config = dict(
    arch='perceiver',
    model='self-supervised image encoder',
    dataset='rendered solids tumbling over patterned floors',
    train_examples=97500,
    image_size=32,
    crop_scale_min=0.2,
    horizontal_flip=True,
    translate=0.06,
    color_jitter=0.6,
    method='vicreg',
    norm='layernorm',
    norm_position='pre',
    activation='gelu',
    mlp_ratio=4,
    head_dim=16,
    fused_qkv=False,
    bias='all',
    qk_norm=True,
    parallel_block=False,
    inner_norm=False,
    patch_size=[2, 2],
    layers=12,
    width=192,
    positions='sincos',
    latents=64,
    projector_hidden=512,
    projector_out=512,
    projector_hidden_layers=1,
    init='kaiming_normal',
    residual_init='none',
    optimizer='muon',
    muon_scale='match_rms_adamw',
    lr=0.0018,
    momentum=0.9,
    nesterov=True,
    orthogonalizer='newton_schulz_5',
    adamw_lr_other_params=0.00094,
    grad_clip=1.0,
    steps=7100,
    batch_size=128,
    epochs=9.3,
    lr_schedule='cosine',
    final_lr_fraction=0.01,
    warmup_steps=140,
    weight_decay=0.0,
    adamw_weight_decay_other_params=0.01,
)
Rows from block 4 of a small self-supervised image encoder, named by matrix and row number. Rows with one number belong to one neuron. Each number is 128 + 24 x the weight over its row's rms, rounded and kept within 0 to 255. All counts start at 0. Numbers have three digits each.
After each neuron's rows are labels from the 100 images, of 14976, where the neuron reaches its highest value: "strongest on" is what is common among them. Only what is clearly more common there than usual is listed. The data: rendered solids tumbling over patterned floors.
# fc1: MLP up (model.blocks.4.mlp.fc1.weight, 768x192), inputs 0-191
# fc2: MLP down (model.blocks.4.mlp.fc2.weight, 192x768, transposed), outputs 0-191

fc1.143:171087154125137134114148152139112165142148142134121154107131126149130106162128075149186135103115082167111144153151133113118148106166178110133092128126102162119153113112167094125127164131154146130130161099133151113149125159159072163116149118140107101132106118098127115151073130131119102123168114135105162077147132120159135106092155101118100138122079129120114117154144138155136119133134131140159141097079164149166145118160117117185163124164100139105083117119134143112121124127146143134110072114089126141139129154172118173089129140130099146133125121132120138129100139170110116102
fc2.143:113160098128172174155122133137138152139140184139104126101149113152118159144163179102081112102151122119122133097090119101144124175112102176152126115101144130148111104099100107117122149145143112121101117142087128086114119126101157129142132137114146129102119138153132095083141110146105142167109140134157126172083147172093118148161090161107110145103149141148119130135109102107115167129139142106109142138175112132098121161104143118118126131113136138126159176098154098132097169117124122099166144153191143113151131087108130105155114172163166096140120113153162096132154123147126143146
strongest on: green object; yellow object; its colour: green

fc1.241:109147093101149134119124105081134131138151120137136191122127150123122116115153136146135114104131104087159131152133146143147138111134190147160136141142108136146161137189096123144125138137127104127114148124155124168113106102100153120134115107147145142135136108091154141139149097113113165129096121114138112126069120154164113146135128090139107105109173136153157084114135125120165122135139113157093079136121157107132150111133183181089102171110153101160113124124125118178143119168180093113105117137102168084130158093145145136095139129119117110129134159177111137168130105170120088127
fc2.241:114081145150126139114140109133131116134058129131146117121131145081144130137138126146105154139111102141135167118122163101118106151133127104113118112144105143119148136120113132130151111098122099122097126140125098151094187137121137120162180143131094150114117202150087104145144104134162126106135126175121111126118117099177104121097132149150093132106153133108124108173099106145167096127125113102130091139111142130137168102168167152127145168136168172133153090131114115145159154114131139125111132130065150145107121131165102135138087155147131117096105110077114183141177105139165135110
strongest on: green object; its colour: green

fc1.580:125122145083143118093103148134126159134162111110118139130160100113126134111196156129112093101103175165159107129123107144129133160102101096095148149149145148139107151159151143131157134130130124143145095122155118152145155130132143143062137133123110105160123135126125163151167102139136125133114121154135136113130183123160135169130145115130140096101160143155097101113090098166107100100097131102163132111131157119120128128051132140127081096127106122090148136104135083108149086097119163097115133135145112139119157098130136159130147118156072144136140108110157140160142068155147159119
fc2.580:158127114075076167124099135115131116092125133121094122148103126126104128117134170164090123083158122117122117091110183117094126138128139151134123141176132104125108140168088122124158124149132111131125143082094141135118101148135101170107117114098138148122102123138115088134129161160093126131132137162156120148086140138154119138107149114123140130109124112093157153174150114095117076109191126161111176150109134158097149118133140142140112150138120145098123165160089101091141146111127099077152133164141095161102122105116157142173127163105089133145081151161121131122137143122138104114
strongest on: red object

fc1.290:101134117101161092137158087090139140178155103120097163124107156124103119148111157129127148139118100155142085122153164096146117110080151103104107145077149148143122113084113122121102133083123144152125161110111083131097150161097128206141102127158074105112131096142154138141129108106133107128108109127109140138160157150136127161091086128165164138131179112126118153114142141154114077138135093132146099164118102165109119102136101129113091114153122133126160145112117111136172128152158164095116151110140132119113132148143142121155132118132130155150158164177145125139118099107122142133
fc2.290:137120139157115133142089131143125123113130151123128128106140087117131147108124140158160144116144145120102126157140097158106112118159143142162162110126124139123095122133113142137162098170133104121107154160105129129145126148203129115122171132108146138177088185073124110131127146169095159161112142122159122169101100098147147099121155139092116140120122135083118166117144131128145139126145159142131161113128188114156153163150150108147150160134147134158121137150148130147101120112103095127127135141110105132120106124063163144079117120118148110128135108073061163106128163141160110079
strongest on: red object; its colour: red

fc1.308:123115118115129163103145135115153170105157117150107123121110148128166145089141128189110123124149133143138131133156121106200132149151147078163116124147144140093132156113132154131154129075103117101121114102141093135140168122131118129146159093129160109117142148112119129131161118163154143123132136126142149150080105085147114098180173110151098129156134078104149085097138149146065130139121119121130123118112138147132137096165103173143116186148154091123107108103097127121150099119155125171133121135118112125129094120109095171109100111116105131122108129066139088153143151153105131127
fc2.308:117099131118127131134168158173116126137138110148132091153106120095148128143135158093172135120111123077109150106154097142133098157137076143099101165136125145101160107101156132135105082124169124101159116169138133141139147167093127103086108141112135150128144153140105116084112090142147141121123140149117127145134114131093167164129105138149116158128090126142130101106087134173150118074108152128081162110145114149078106144075105137143127164151091158113135114084106165172151093088152121148128130130116098113150129121142132125124139135150135121106095092098147159106165116115146110101
strongest on: green object; its colour: green

fc1.671:165149104097150120077154131100112122093085128135129101128147158137113140162138148157171164189132159137132122162173138154106091136117097098183133111135145123122114094110138106153142160147101127125165162098148145138149168095151146097151086086098137091133095110137112141129156156148153141127149097105166194181113109137149112123101107143093147154164111126114135133112098128131116127122121118103140132154099126135158165131118137114135129114152145152168143131086102115136150116081102134124115107108085135160112147137153124091123102162098165132132164149105126162156131139133121132124
fc2.671:092137113120155077119130150146090137146138122137123125116135123130141129116156153112154129129159115125151124117175141127138163088080142136078133120100103098125123149133081152121102119114108102130172119168124179082098114146176122161123118129136135167101133111116150126088129126132156079163085136165167150135104104118120112100065138169122125109088135173141105126138160124097109106137138147172088159165126097135124103098141128132144117154119112128118107117172124115090145106107135166118120148168140136131099140132108137161168157133105130131193110107144080109121110152158129108150
strongest on: red object; its colour: red